Weights of a small spectrogram autoencoder: encoder norm layernorm, encoder patch size [4, 4].
Rows from block 2 of the decoder, named by matrix and row number. Rows with one number belong to one channel. Each number is 50 + 12 x the weight over its row's rms, rounded and kept within 0 to 99. All counts start at 0. After the name is the row's rms in percent of the matrix's.
# convs0: first 3x3 conv (decoder.decb.0.0.convs.0.weight, 192x192x3x3), inputs 64-71, a 3x3 kernel for each
# convs1: second 3x3 conv (decoder.decb.0.0.convs.1.weight, 192x192x3x3, transposed), outputs 64-71, a 3x3 kernel for each
convs0.38 092:53 50 65 46 43 45 44 58 63 61 59 58 61 54 54 48 49 47 48 54 47 43 48 43 43 49 45 48 49 57 48 54 57 49 57 52 47 55 39 52 53 59 67 55 53 42 45 50 62 58 45 54 55 62 50 69 66 60 32 38 42 86 59 58 76 66 40 32 47 45 73 54
convs1.38 095:58 49 51 54 54 44 51 54 56 49 35 50 55 45 43 39 42 43 73 76 50 39 59 53 58 51 50 62 49 46 57 24 55 68 55 46 41 48 41 41 63 46 33 43 71 50 38 50 55 51 34 46 49 52 45 37 29 52 51 45 41 34 50 31 42 40 54 56 69 30 46 41
convs0.39 105:47 51 62 45 33 38 51 38 43 47 66 53 36 61 53 33 62 52 60 58 38 57 54 30 56 50 28 59 49 47 69 59 63 62 54 60 55 53 39 55 57 42 48 42 28 33 41 48 38 37 26 45 45 36 56 39 26 70 41 48 39 33 54 34 40 49 19 46 60 28 41 91
convs1.39 094:81 60 48 59 58 63 57 39 61 38 42 53 29 34 58 39 42 35 62 61 39 55 54 33 42 43 25 39 63 34 35 53 50 40 53 58 58 44 48 42 49 48 41 43 52 43 53 57 51 61 68 48 53 54 56 77 34 53 64 47 47 62 34 38 46 61 39 54 61 70 63 57
convs0.40 104:54 57 55 54 54 52 60 56 45 47 48 46 52 51 47 56 61 56 45 53 56 43 50 51 59 64 62 37 44 44 50 53 53 52 54 54 56 50 38 56 54 44 60 63 53 32 34 40 43 48 50 54 50 48 41 47 42 40 47 40 38 54 56 49 53 58 45 44 49 38 50 42
convs1.40 110:33 44 48 45 36 48 35 38 53 69 64 59 60 46 28 69 71 67 42 30 46 43 40 53 50 45 53 58 50 55 48 52 33 60 52 54 25 34 46 55 52 51 50 47 56 53 47 51 50 67 66 51 64 58 46 65 75 46 38 43 48 56 66 62 69 67 56 60 76 58 56 48
convs0.41 096:72 43 48 62 44 53 61 47 47 47 36 63 55 47 58 56 43 52 47 49 45 42 55 42 42 51 48 62 52 40 70 57 49 59 52 55 45 38 40 58 51 57 68 46 53 48 54 46 40 52 50 60 46 56 59 39 59 63 08 50 43 50 51 64 42 07 68 36 47 62 21 35
convs1.41 105:26 61 49 55 55 56 45 52 34 25 26 47 47 40 46 48 50 45 64 49 53 60 45 58 46 42 57 43 37 33 48 43 43 49 49 48 28 35 45 64 44 59 63 51 60 47 47 37 65 61 50 34 48 36 50 72 46 53 75 52 60 59 53 57 58 54 45 57 52 59 52 47
convs0.42 101:53 56 61 56 42 50 47 63 46 51 49 41 51 58 52 42 48 38 53 47 48 52 56 52 44 59 52 37 48 53 55 40 40 52 47 55 51 47 37 43 50 54 69 48 46 56 43 48 56 59 52 46 55 64 06 64 87 81 40 25 41 68 60 30 41 35 28 64 42 62 37 42
convs1.42 108:57 45 55 43 74 38 28 50 57 54 64 63 54 47 48 73 54 53 60 68 48 52 14 40 52 59 40 41 61 48 71 48 58 48 66 61 28 46 58 82 43 32 63 59 65 39 52 61 47 56 41 68 64 54 50 48 22 34 38 57 58 33 47 16 49 64 66 63 53 61 52 62
convs0.43 097:37 47 47 62 57 63 53 46 56 52 41 41 60 38 42 62 46 60 43 54 54 39 60 48 46 54 42 45 40 38 54 52 48 52 46 45 63 52 53 43 35 40 64 53 45 56 39 42 59 54 55 49 44 46 42 64 53 44 57 54 58 61 36 37 16 38 54 52 24 30 67 26
convs1.43 107:46 32 26 40 31 54 67 53 59 28 29 66 66 54 59 35 58 37 73 50 65 60 61 50 52 49 49 65 46 61 44 55 41 71 62 57 61 47 43 79 51 73 48 40 52 48 47 50 54 36 47 54 52 50 35 45 42 72 68 55 41 39 27 65 50 54 61 25 58 48 55 48
convs0.44 102:63 75 57 47 53 42 57 51 61 70 67 31 66 59 33 66 42 44 56 52 43 48 46 50 43 42 51 43 61 34 50 56 36 54 60 48 73 16 59 66 33 63 48 49 51 46 46 32 58 47 41 56 53 45 57 76 45 64 36 48 60 60 59 71 24 66 24 65 39 32 81 31
convs1.44 092:51 31 71 47 64 69 47 22 44 43 64 45 53 53 17 69 41 40 49 46 59 65 42 49 58 42 48 49 31 37 65 41 30 46 47 27 51 49 41 59 46 38 73 51 47 42 38 38 52 44 51 66 62 54 57 45 50 44 31 39 43 27 38 42 26 53 33 28 52 37 38 52
convs0.45 098:52 48 42 48 39 40 40 41 26 67 52 85 54 43 75 41 48 77 43 46 48 40 46 44 37 45 45 64 58 56 64 55 60 51 45 56 43 31 51 47 49 35 73 86 53 51 48 42 50 42 48 51 37 49 50 48 45 49 44 54 32 29 49 52 99 68 41 45 23 59 99 66
convs1.45 094:63 33 62 39 59 70 36 29 36 58 38 53 32 50 45 24 48 34 56 45 69 41 31 60 42 50 68 51 37 53 44 45 45 59 39 25 44 12 54 53 31 52 62 62 85 44 37 56 55 62 53 42 48 47 70 52 74 65 55 52 47 55 44 43 50 59 60 43 43 45 42 42
convs0.46 110:53 49 58 65 74 69 57 55 56 54 45 47 46 47 48 51 66 55 64 64 59 53 51 55 41 43 40 57 50 46 56 42 39 54 45 44 45 83 67 42 68 43 40 42 22 53 53 50 57 51 52 59 52 57 28 82 53 63 45 53 69 36 62 40 67 31 31 57 38 65 31 45
convs1.46 092:53 49 60 39 37 29 52 74 58 55 52 38 50 68 45 44 54 63 69 69 51 51 60 68 52 55 45 59 58 64 55 49 41 52 45 30 84 65 56 65 18 45 45 37 48 38 47 40 43 49 40 41 46 52 36 14 41 42 34 42 35 28 52 35 52 38 69 66 63 80 51 49
convs0.47 102:66 44 61 65 49 51 65 48 44 51 45 60 45 42 57 39 44 44 53 58 55 55 55 54 55 56 47 44 43 45 44 53 51 46 54 53 23 78 36 32 36 21 57 66 60 52 32 46 50 32 54 60 45 54 48 65 46 50 50 36 56 50 54 28 91 23 49 56 38 33 77 38
convs1.47 099:46 66 36 51 46 47 63 62 54 56 45 79 58 41 64 38 38 34 27 47 36 33 46 26 31 34 36 42 63 58 45 51 41 56 64 51 49 65 47 58 54 48 60 70 34 57 44 49 55 49 44 64 62 76 56 44 50 58 60 63 44 34 16 58 28 59 45 31 64 64 44 63
convs0.48 104:65 66 51 43 42 39 35 35 36 48 38 46 54 46 52 48 52 58 30 45 54 32 42 54 42 42 52 49 50 47 52 52 47 52 48 43 35 33 38 44 44 26 43 48 39 58 51 50 58 58 62 64 58 58 87 98 48 61 79 35 27 32 21 34 42 45 38 46 30 72 62 41
convs1.48 079:58 65 58 52 41 55 56 56 42 49 56 58 34 65 61 70 69 62 58 61 61 35 49 63 50 53 65 50 44 57 43 57 56 71 49 50 78 66 57 87 70 58 58 59 46 44 46 48 49 49 54 35 32 39 59 45 62 37 23 39 42 28 42 54 42 35 64 45 62 47 44 60
convs0.49 105:45 42 48 59 58 62 53 59 63 45 46 50 46 39 46 58 50 50 71 54 34 80 62 45 79 67 53 47 61 66 44 56 70 36 44 62 53 39 49 80 67 66 73 41 59 62 52 62 73 59 61 71 59 59 78 50 60 60 50 54 35 44 51 78 55 44 73 58 35 64 57 31
convs1.49 073:40 43 32 53 38 37 70 59 52 55 57 54 67 53 67 45 42 51 58 55 33 62 58 41 85 73 61 34 69 57 38 34 39 45 40 39 44 43 52 27 36 39 46 49 54 56 48 38 60 50 49 45 49 54 49 53 56 42 56 59 49 52 46 61 49 44 48 40 36 53 55 52
convs0.50 108:41 40 35 67 64 57 54 54 56 42 43 52 50 45 49 56 48 50 54 48 40 48 40 46 49 52 60 30 20 38 42 30 46 48 35 48 62 54 53 50 43 43 43 46 42 50 51 51 51 49 52 55 52 55 49 38 41 52 43 34 53 54 56 29 39 45 28 57 85 32 33 27
convs1.50 092:38 37 40 28 32 25 60 53 60 29 60 43 56 70 42 56 52 55 41 59 48 67 80 68 54 53 41 58 63 63 53 57 56 60 71 76 62 74 56 61 60 48 38 42 25 57 52 52 43 40 46 47 49 47 50 36 36 79 66 69 56 40 51 54 51 63 39 24 66 35 49 61
convs0.51 105:50 60 63 38 40 52 27 25 39 42 32 52 51 45 53 59 47 54 79 85 35 84 91 38 93 96 42 38 36 38 37 37 42 50 43 46 54 53 48 40 33 53 59 48 53 70 84 48 75 88 47 73 87 47 59 70 63 36 43 63 48 64 65 56 43 53 56 69 69 58 38 80
convs1.51 074:59 63 81 56 52 67 39 46 68 52 59 54 50 60 56 59 83 62 35 24 13 47 26 09 47 28 08 59 69 54 54 65 55 50 73 65 61 65 55 54 66 51 48 63 49 39 36 20 56 36 31 63 45 35 40 41 46 33 48 49 43 41 43 32 43 37 43 39 30 35 40 43
convs0.52 098:47 66 43 59 58 47 57 46 48 39 55 49 51 54 48 56 50 46 58 49 50 58 52 50 48 50 53 40 50 41 54 61 46 47 47 46 84 21 64 51 38 47 42 50 53 42 57 45 50 54 39 47 53 40 39 59 54 39 43 59 34 50 58 35 57 60 42 28 67 51 32 53
convs1.52 106:33 38 43 32 42 47 42 41 44 36 50 31 49 48 39 44 42 70 68 49 51 49 48 28 48 61 33 48 33 46 41 40 59 53 53 54 54 39 44 44 35 41 45 27 54 51 44 41 48 47 42 51 39 57 58 52 40 64 63 59 55 62 69 57 55 42 49 61 52 54 59 64
convs0.53 097:51 65 51 34 45 43 45 52 53 49 40 53 49 49 55 51 47 57 30 36 48 46 43 56 45 41 55 40 37 23 40 41 35 52 52 46 39 48 38 45 51 47 41 46 59 35 28 39 43 35 31 55 51 40 51 54 84 33 32 54 46 43 46 32 24 51 55 41 99 56 39 99
convs1.53 101:41 54 64 48 60 59 34 44 48 61 56 42 58 66 41 51 80 41 47 63 62 35 60 68 48 49 53 34 54 47 44 59 59 53 68 69 55 51 40 58 48 58 66 57 48 50 53 32 50 53 28 71 61 43 42 49 69 16 38 55 25 49 57 29 49 47 33 43 44 43 47 37
convs0.54 108:36 39 45 52 56 41 29 35 36 52 38 48 51 39 54 57 52 56 51 40 47 48 48 49 49 45 55 42 42 56 41 52 52 47 53 55 69 55 41 41 58 53 56 71 52 56 44 46 60 55 38 42 42 27 44 51 25 52 28 14 49 27 42 28 69 64 53 86 28 68 69 32
convs1.54 091:78 35 53 69 47 59 51 42 63 61 54 57 55 52 50 49 55 46 42 46 54 50 42 52 57 44 61 47 61 47 51 55 46 47 67 58 43 62 65 56 48 36 58 30 55 74 54 44 54 54 46 48 50 55 60 72 54 71 73 62 71 56 62 70 61 55 47 40 51 42 39 45
convs0.55 114:80 75 69 39 35 36 57 56 47 45 52 53 39 50 57 46 54 47 53 52 56 66 57 50 64 59 51 51 49 49 56 54 52 55 53 47 39 49 44 40 68 48 53 48 40 61 46 46 48 41 49 49 49 61 47 56 38 63 61 45 67 54 55 06 52 23 25 63 45 60 59 56
convs1.55 080:75 56 65 52 66 61 33 34 35 38 40 60 47 47 48 56 65 65 62 47 25 51 48 53 63 53 58 54 43 50 51 46 46 38 46 64 51 55 55 49 40 50 62 63 48 44 43 47 42 39 51 40 41 46 36 45 37 46 30 15 59 69 49 48 29 41 51 70 62 64 55 62
convs0.56 096:68 55 54 35 43 61 52 53 69 36 49 66 40 38 42 51 52 55 45 45 50 41 41 51 55 49 61 51 47 47 40 43 48 49 56 55 45 52 51 42 56 52 40 51 53 50 65 64 48 51 55 52 46 60 43 58 33 56 62 37 63 51 46 66 37 29 53 44 60 53 67 41
convs1.56 109:26 68 57 50 61 44 48 65 36 53 63 50 46 52 52 53 48 54 56 59 51 66 61 74 55 58 40 36 41 45 42 24 55 59 66 48 56 51 67 48 47 42 49 46 66 47 40 68 45 49 38 52 54 48 53 41 65 67 45 40 46 52 60 51 32 60 63 73 63 50 48 56
convs0.57 097:38 38 39 53 54 44 46 52 48 53 41 48 49 46 48 54 52 53 53 40 40 42 38 37 31 43 49 51 50 58 51 47 57 54 59 63 70 77 49 59 74 38 83 78 52 38 38 56 45 36 52 52 47 69 63 38 72 60 39 67 48 55 63 54 72 66 44 88 57 49 88 68
convs1.57 113:48 49 50 59 61 52 63 64 64 62 35 47 46 61 40 55 67 34 48 51 57 54 63 52 51 69 42 48 67 60 36 55 51 42 70 62 40 42 59 60 35 35 44 56 53 36 53 54 31 71 55 36 65 55 28 49 44 46 41 53 48 38 49 19 25 68 39 09 44 50 56 49
convs0.58 095:39 48 48 49 62 44 47 44 42 52 35 48 43 42 59 46 43 49 52 56 47 59 52 52 49 49 52 44 43 44 52 44 55 55 52 50 49 29 48 61 44 51 58 51 63 45 62 54 64 51 53 62 43 54 69 58 40 38 53 45 53 58 54 48 56 55 40 45 68 38 56 49
convs1.58 121:42 39 64 78 47 51 37 49 49 48 52 60 54 80 27 58 42 61 41 40 55 31 21 54 59 48 44 59 42 58 57 54 70 52 53 51 46 46 55 35 53 50 54 54 50 33 37 52 47 47 48 45 43 61 57 44 47 58 34 56 39 54 49 39 46 61 60 53 46 42 35 54
convs0.59 094:50 51 59 44 51 56 58 64 61 46 69 66 43 54 51 40 60 55 55 52 50 50 54 48 54 48 42 54 39 44 53 47 56 51 45 47 57 42 32 58 35 34 43 38 48 45 62 44 50 62 55 50 68 56 80 38 07 83 39 25 46 45 45 58 53 67 57 47 58 77 43 15
convs1.59 107:27 42 49 40 63 48 49 55 61 46 35 50 49 76 48 41 20 46 65 69 54 51 33 62 52 46 57 61 48 55 32 28 56 39 75 59 36 70 52 55 48 43 53 51 54 40 22 50 36 36 52 40 54 45 58 53 57 65 54 51 63 33 53 52 44 51 62 79 45 43 39 49
convs0.60 098:44 61 62 52 55 57 57 46 41 38 51 62 62 43 64 48 59 40 51 46 54 40 48 50 45 50 51 56 43 48 50 55 50 52 48 54 54 48 35 42 52 56 50 35 47 56 46 46 52 50 42 58 49 52 51 66 50 56 49 65 38 42 46 38 47 56 69 28 36 49 61 67
convs1.60 102:53 76 28 47 63 51 42 62 68 47 67 62 40 37 55 26 31 49 48 44 74 55 28 51 60 41 55 52 51 30 56 37 54 41 30 41 68 66 57 44 63 61 38 64 45 34 55 38 49 37 47 56 43 33 63 54 43 58 50 50 55 48 50 51 56 39 57 56 46 45 23 40
convs0.61 098:47 38 44 59 56 59 53 50 50 71 45 45 66 39 49 67 48 53 50 36 45 45 41 48 63 60 68 44 55 40 61 67 49 59 57 47 42 39 76 48 39 56 50 48 57 52 48 50 60 52 46 52 40 46 33 46 19 28 78 55 39 49 35 80 51 56 45 58 55 24 55 54
convs1.61 090:54 54 65 52 68 64 61 39 55 48 58 49 58 49 47 48 24 23 51 35 62 38 44 41 32 65 61 57 45 34 40 33 19 43 48 56 60 65 53 57 49 33 33 41 49 47 62 51 57 66 39 32 55 36 66 52 62 54 43 49 68 65 61 29 56 46 32 40 37 37 51 20
convs0.62 110:50 65 53 57 69 56 57 56 53 52 42 47 53 49 43 61 50 48 42 43 48 42 44 40 39 44 39 49 52 58 46 52 51 44 53 49 63 62 56 62 44 57 50 39 53 38 43 43 36 39 38 32 36 37 63 26 63 29 37 64 23 26 43 46 40 42 64 66 28 66 31 65
convs1.62 091:52 52 44 53 40 24 50 45 42 57 64 42 72 48 39 70 59 53 72 35 58 61 51 35 58 52 38 50 34 60 59 47 53 50 55 55 40 43 46 57 40 41 50 36 40 31 40 66 53 49 53 38 58 52 41 72 70 48 51 45 47 53 45 46 46 41 56 37 44 41 58 63
convs0.63 097:51 48 51 58 53 49 44 35 47 50 60 52 38 42 48 47 47 44 44 50 50 39 52 50 51 55 41 52 50 49 46 46 44 54 61 56 44 55 43 43 46 48 60 50 55 46 34 52 55 41 65 46 50 45 16 68 81 62 29 31 56 35 62 55 62 47 45 47 77 33 50 72
convs1.63 110:55 47 61 53 46 78 60 54 48 63 41 76 46 53 41 41 52 43 75 55 58 51 55 52 50 66 52 46 37 42 65 39 55 57 36 52 49 45 22 39 64 41 60 46 55 47 57 66 61 49 21 52 64 45 58 66 54 48 61 35 43 45 51 42 38 40 46 68 47 38 46 41
convs0.64 106:41 42 40 35 40 29 44 47 44 44 47 44 63 58 64 64 61 59 47 54 45 43 54 52 37 44 45 37 52 34 45 58 40 49 59 47 52 49 45 44 63 50 40 56 50 43 31 44 48 35 46 40 37 35 44 44 50 48 35 52 53 41 50 50 62 54 48 42 41 62 42 54
convs1.64 113:56 63 70 77 76 86 67 63 60 34 29 38 56 32 46 64 29 67 44 72 39 42 45 67 59 46 69 67 61 71 58 63 57 60 72 50 37 64 47 49 43 71 55 47 58 63 45 56 73 49 67 47 67 53 57 46 40 55 58 34 46 52 37 45 48 38 56 49 48 52 51 47
convs0.65 100:44 60 40 50 66 47 49 45 29 61 66 59 55 56 47 52 68 58 56 46 50 47 51 52 53 43 47 64 49 40 46 49 49 64 49 49 52 49 50 63 47 44 50 33 47 44 58 40 42 47 44 50 53 47 73 00 54 49 31 36 50 38 52 79 18 51 62 00 44 59 30 58
convs1.65 128:63 48 38 65 20 55 60 35 47 40 33 57 54 30 55 63 41 42 48 48 46 47 48 43 41 49 52 51 56 41 49 49 52 54 30 42 41 46 50 43 48 48 36 57 56 36 59 42 56 51 49 55 49 50 65 63 40 69 72 36 65 79 38 54 43 40 51 66 51 66 67 39
convs0.66 093:57 77 57 55 54 42 46 38 39 53 54 62 57 44 43 62 40 45 66 57 55 50 46 53 32 32 40 48 49 58 51 46 49 56 45 52 47 46 53 38 31 50 51 57 51 40 55 35 39 53 45 33 45 56 49 75 47 25 45 45 23 77 43 50 30 38 36 39 32 45 59 48
convs1.66 105:41 51 57 41 35 52 42 34 26 59 47 41 46 44 50 39 39 50 63 68 64 49 55 52 53 62 54 41 60 52 51 59 52 49 41 53 51 39 58 29 53 58 42 66 60 36 56 59 47 53 42 51 53 57 48 62 55 42 50 54 53 62 60 40 23 51 74 70 65 64 67 60
convs0.67 097:43 53 42 39 46 38 38 41 43 49 53 45 47 43 49 59 52 62 50 52 44 54 56 50 46 51 46 46 65 55 43 64 57 44 61 53 49 47 47 54 44 50 55 65 53 41 44 49 39 42 54 45 40 50 61 63 40 68 49 58 54 48 43 44 59 50 37 38 50 56 33 62
convs1.67 114:67 59 68 69 75 60 43 62 48 42 52 49 40 69 50 48 47 61 41 61 55 58 49 49 49 64 56 44 50 75 55 49 41 30 59 47 39 37 51 58 53 53 42 55 58 48 45 48 48 51 57 46 52 50 55 48 48 64 55 52 40 50 49 53 39 54 58 54 59 49 56 59
convs0.68 101:44 46 33 56 64 42 68 60 51 50 67 57 47 67 44 39 61 40 59 58 68 57 60 70 44 48 55 47 47 41 57 54 50 41 48 39 78 68 54 66 45 65 54 43 49 67 66 49 60 62 45 59 47 49 00 57 27 24 46 37 56 99 58 63 32 59 47 11 61 35 00 77
convs1.68 091:59 32 35 52 53 24 43 52 39 71 60 53 34 39 50 49 52 35 43 48 54 41 44 59 28 39 45 38 39 43 47 36 63 42 24 56 46 49 54 51 49 35 39 36 27 55 61 47 64 54 47 63 45 19 49 33 69 70 41 66 54 58 55 52 65 67 51 79 62 45 66 50
convs0.69 110:38 41 40 38 43 42 65 70 74 28 61 25 41 67 38 36 58 41 47 50 41 58 65 57 61 73 64 52 63 57 51 59 56 60 66 60 49 53 54 61 68 61 44 49 46 47 53 38 33 45 30 43 51 38 63 63 66 37 37 40 88 99 81 50 58 45 60 71 50 44 67 41
convs1.69 089:44 31 47 65 45 62 71 52 71 39 52 55 37 65 63 46 79 55 24 26 34 45 47 46 46 56 60 53 46 74 40 35 51 44 38 61 59 65 55 47 47 47 51 56 53 44 45 37 64 46 65 66 44 58 29 45 37 54 59 55 44 60 55 67 59 79 64 50 66 69 57 69
convs0.70 106:72 65 62 60 64 56 69 73 64 63 58 55 58 49 54 51 47 52 79 81 57 68 66 49 54 48 34 33 43 42 40 44 37 45 46 36 51 49 56 48 60 56 54 64 46 57 56 56 44 39 46 40 36 43 40 39 49 57 69 65 60 45 46 20 64 32 31 42 54 57 57 61
convs1.70 083:45 40 43 44 32 32 54 52 27 61 63 52 57 62 41 49 37 45 67 62 49 50 44 35 50 31 33 73 58 46 63 45 51 56 43 45 68 59 46 52 58 51 48 64 57 65 74 85 43 67 69 54 58 64 55 35 38 39 42 43 51 40 56 48 37 43 56 50 53 69 60 73
convs0.71 103:55 51 63 57 44 62 35 30 53 33 48 29 42 62 35 49 57 37 52 52 59 44 44 54 44 50 48 52 53 33 45 51 32 58 66 47 56 41 64 60 61 57 46 54 56 52 55 54 54 64 64 54 53 57 38 47 46 24 28 35 44 63 60 44 48 42 65 42 72 63 62 50
convs1.71 095:53 64 51 51 42 38 56 31 32 50 36 41 61 79 46 47 42 54 39 47 63 55 58 43 48 30 52 49 39 50 60 42 64 57 35 42 45 59 35 47 32 48 45 64 42 43 31 41 24 32 34 35 52 51 48 66 42 64 62 87 62 69 65 41 39 43 50 52 32 57 59 67
convs0.72 101:31 26 33 45 46 50 60 60 59 56 50 52 60 56 37 57 55 40 38 48 37 60 65 48 67 79 50 43 44 47 52 60 66 47 44 50 33 27 48 52 74 69 62 72 69 39 47 55 42 51 56 65 75 53 43 60 52 30 51 45 53 44 48 33 39 56 36 86 45 24 56 41
convs1.72 091:72 63 60 51 47 56 56 58 46 49 46 53 46 59 33 46 69 56 45 24 55 50 38 45 58 44 48 60 50 89 28 29 54 40 60 53 49 29 41 42 28 27 42 68 47 53 19 47 64 54 64 46 57 65 65 70 48 58 45 56 61 60 50 60 59 56 62 52 72 65 42 63
convs0.73 101:59 45 51 54 50 48 52 60 55 70 50 48 50 45 42 45 57 40 59 52 52 54 42 39 50 41 47 36 44 42 45 52 47 51 50 52 51 42 61 57 36 51 67 36 50 64 60 46 51 60 38 59 62 46 61 45 52 51 55 50 52 55 44 77 37 42 85 34 47 76 04 38
convs1.73 115:36 31 38 50 46 78 55 69 57 38 35 77 49 22 57 39 33 34 58 44 69 57 67 49 44 64 44 58 41 65 50 66 44 53 45 51 38 59 64 49 45 53 47 36 59 49 49 60 50 35 23 65 45 18 61 29 94 55 24 62 70 31 53 38 64 25 58 48 44 56 50 41
convs0.74 109:46 53 42 37 44 49 35 42 40 48 49 56 34 36 42 38 47 46 57 56 53 60 51 41 35 41 37 41 60 53 36 48 44 37 57 50 42 69 76 46 64 61 49 64 53 50 40 47 53 61 47 49 41 59 41 45 53 58 59 16 44 69 47 42 32 54 51 29 84 57 63 32
convs1.74 100:61 62 80 59 45 38 77 44 46 66 43 67 65 43 76 60 57 44 72 55 52 44 54 42 27 40 33 74 37 48 48 37 56 55 46 52 49 63 56 26 53 59 37 52 47 58 29 52 48 59 56 71 71 42 59 48 45 63 57 49 41 52 50 50 53 52 20 69 37 33 60 60
convs0.75 097:56 89 53 46 50 43 50 44 54 66 40 62 51 63 33 61 59 49 52 50 49 65 55 54 48 50 55 49 52 57 45 51 49 52 50 55 50 40 46 55 56 58 55 47 50 49 41 44 45 50 44 55 64 46 48 41 43 53 52 53 44 44 36 54 29 54 43 20 52 65 42 39
convs1.75 110:46 58 34 46 67 58 41 34 49 35 48 43 56 47 45 50 40 41 47 50 43 41 44 52 50 66 24 57 42 39 32 51 59 41 53 47 38 39 50 57 46 72 69 56 53 40 58 49 58 49 49 54 57 65 31 45 46 50 39 44 45 64 73 63 52 65 45 66 63 60 44 38
convs0.76 101:57 55 49 51 54 52 58 58 56 57 76 81 46 61 58 46 51 41 45 60 53 43 61 55 43 55 49 38 18 21 49 47 39 55 61 42 32 61 48 38 62 49 45 53 53 63 48 54 62 52 49 65 53 46 53 39 38 56 42 46 64 47 58 38 51 51 51 45 53 62 58 58
convs1.76 095:42 46 44 45 49 43 54 58 49 33 40 32 39 48 58 39 41 54 50 41 49 53 50 46 55 50 63 38 22 17 50 54 30 48 51 30 55 38 41 44 52 62 39 40 48 49 51 48 53 54 48 46 47 42 44 26 13 53 53 38 56 47 35 56 46 47 49 50 61 53 51 54
convs0.77 108:56 64 47 51 58 46 53 56 52 43 54 49 41 41 43 52 44 51 62 58 49 53 60 51 69 71 67 52 45 43 50 44 42 53 46 44 68 44 44 54 36 34 50 43 52 47 57 54 42 43 48 43 39 47 49 31 57 70 64 66 80 71 74 76 55 84 57 31 66 64 34 60
convs1.77 081:49 55 60 48 60 43 47 48 44 53 74 62 58 53 45 47 46 40 30 26 37 42 40 44 48 35 43 63 56 34 63 46 42 57 50 34 67 52 75 63 52 62 59 48 52 61 80 52 35 57 53 42 60 49 49 42 24 29 28 22 42 46 33 23 33 36 36 41 38 22 34 37
convs0.78 100:48 38 33 48 46 49 63 65 55 72 30 78 60 40 75 48 48 65 51 49 51 56 62 50 44 59 50 50 49 58 64 62 55 46 41 36 54 41 51 40 45 56 57 52 57 77 37 62 69 48 51 63 44 45 37 53 42 39 55 45 50 68 51 62 89 49 57 49 56 60 20 56
convs1.78 094:56 40 65 44 54 50 58 61 49 46 59 45 64 49 58 64 30 64 65 46 55 55 42 44 52 44 52 64 60 36 39 44 30 45 46 28 58 46 62 59 58 57 60 46 38 49 62 47 47 51 27 49 62 31 65 51 56 54 48 52 69 55 60 50 50 28 57 49 41 54 37 21
convs0.79 106:57 61 45 74 75 56 33 44 37 41 60 50 34 52 46 62 69 50 48 53 61 43 47 51 43 52 52 47 43 48 52 50 52 51 47 52 49 49 46 53 54 50 59 57 65 50 38 53 53 51 62 44 37 45 49 39 23 59 38 36 52 42 49 46 51 48 48 36 34 47 54 46
convs1.79 116:59 63 64 42 31 43 39 34 46 44 62 49 60 67 60 38 27 52 36 38 45 57 69 59 54 55 63 63 52 61 59 58 58 34 44 52 38 60 50 29 52 51 55 56 48 50 84 77 44 57 45 51 55 44 34 29 41 77 64 65 58 65 73 52 78 49 60 44 50 69 71 67
convs0.80 099:44 48 47 50 46 48 55 55 66 52 50 51 54 55 51 46 44 40 59 61 55 60 56 48 54 56 42 48 45 34 44 46 42 31 44 51 78 72 58 32 37 38 69 60 66 39 33 40 48 37 42 50 59 71 62 45 32 75 20 48 56 42 35 61 44 55 58 67 51 61 59 42
convs1.80 089:55 41 32 65 50 44 62 67 60 49 43 51 54 49 40 47 61 54 53 47 49 57 52 37 35 42 45 71 46 38 72 46 60 62 53 51 53 55 51 49 47 51 07 23 39 48 46 46 48 63 46 56 55 41 49 51 27 62 62 43 56 64 38 42 31 54 46 59 34 34 49 40
convs0.81 094:55 64 57 48 57 42 35 38 34 40 44 49 31 56 48 37 61 48 50 49 43 58 44 50 51 52 47 48 54 54 52 50 56 49 53 46 46 37 31 41 60 47 45 51 37 58 32 61 55 44 54 48 45 47 36 77 19 45 84 44 56 47 41 23 67 73 35 69 24 48 55 21
convs1.81 113:87 39 47 47 49 45 57 36 48 29 58 46 46 49 70 51 54 49 47 52 35 41 74 44 50 57 41 48 31 46 49 51 42 38 54 53 51 55 39 49 51 57 74 53 53 44 56 62 50 45 57 57 31 43 55 43 41 54 36 57 59 48 48 35 45 53 57 58 44 49 46 47
convs0.82 105:37 56 48 32 60 41 56 48 36 62 60 56 61 54 52 75 56 52 50 62 52 52 49 49 45 49 46 61 43 54 65 42 51 57 55 55 58 45 62 41 43 50 47 37 48 52 59 57 53 47 47 45 44 59 28 68 64 27 68 49 45 54 54 80 54 36 57 36 70 30 29 62
convs1.82 119:53 56 31 70 40 63 54 49 49 58 31 41 41 40 41 40 47 36 57 61 38 48 80 48 41 52 53 35 49 66 43 56 64 62 39 57 62 56 48 46 45 59 35 52 37 49 61 31 51 57 56 49 33 49 52 63 53 41 41 46 62 58 38 52 31 72 52 53 61 59 52 48
convs0.83 100:44 26 29 60 65 59 65 62 53 50 41 46 48 41 54 50 48 63 45 49 44 51 52 53 45 41 45 44 46 46 58 52 48 47 39 38 44 59 58 66 63 53 67 52 44 43 50 51 37 44 48 52 38 48 74 49 55 91 50 32 74 42 40 58 20 43 51 51 79 53 47 34
convs1.83 107:41 38 58 68 51 38 72 64 64 44 66 51 49 49 49 51 78 66 43 54 37 43 70 59 46 69 44 57 64 38 37 31 52 54 59 49 44 34 61 55 49 37 51 37 47 60 81 49 59 68 45 29 40 55 34 46 30 56 47 40 35 35 41 52 44 31 74 75 64 63 62 58
convs0.84 095:36 51 54 65 49 45 46 43 54 55 42 61 41 34 43 61 55 57 49 50 53 51 57 44 51 51 51 47 38 49 50 52 53 40 49 51 42 54 52 62 36 55 48 54 45 49 53 45 49 55 46 53 41 60 44 27 61 45 54 49 59 39 33 52 83 36 42 25 77 51 63 35
convs1.84 108:50 34 56 42 46 42 60 72 52 75 40 21 47 60 51 44 56 70 51 38 51 38 47 56 60 54 26 35 53 51 45 49 49 63 46 56 61 45 47 65 37 47 56 59 59 43 63 41 53 58 30 65 42 48 48 37 53 59 37 55 50 40 55 55 58 52 28 53 55 49 34 58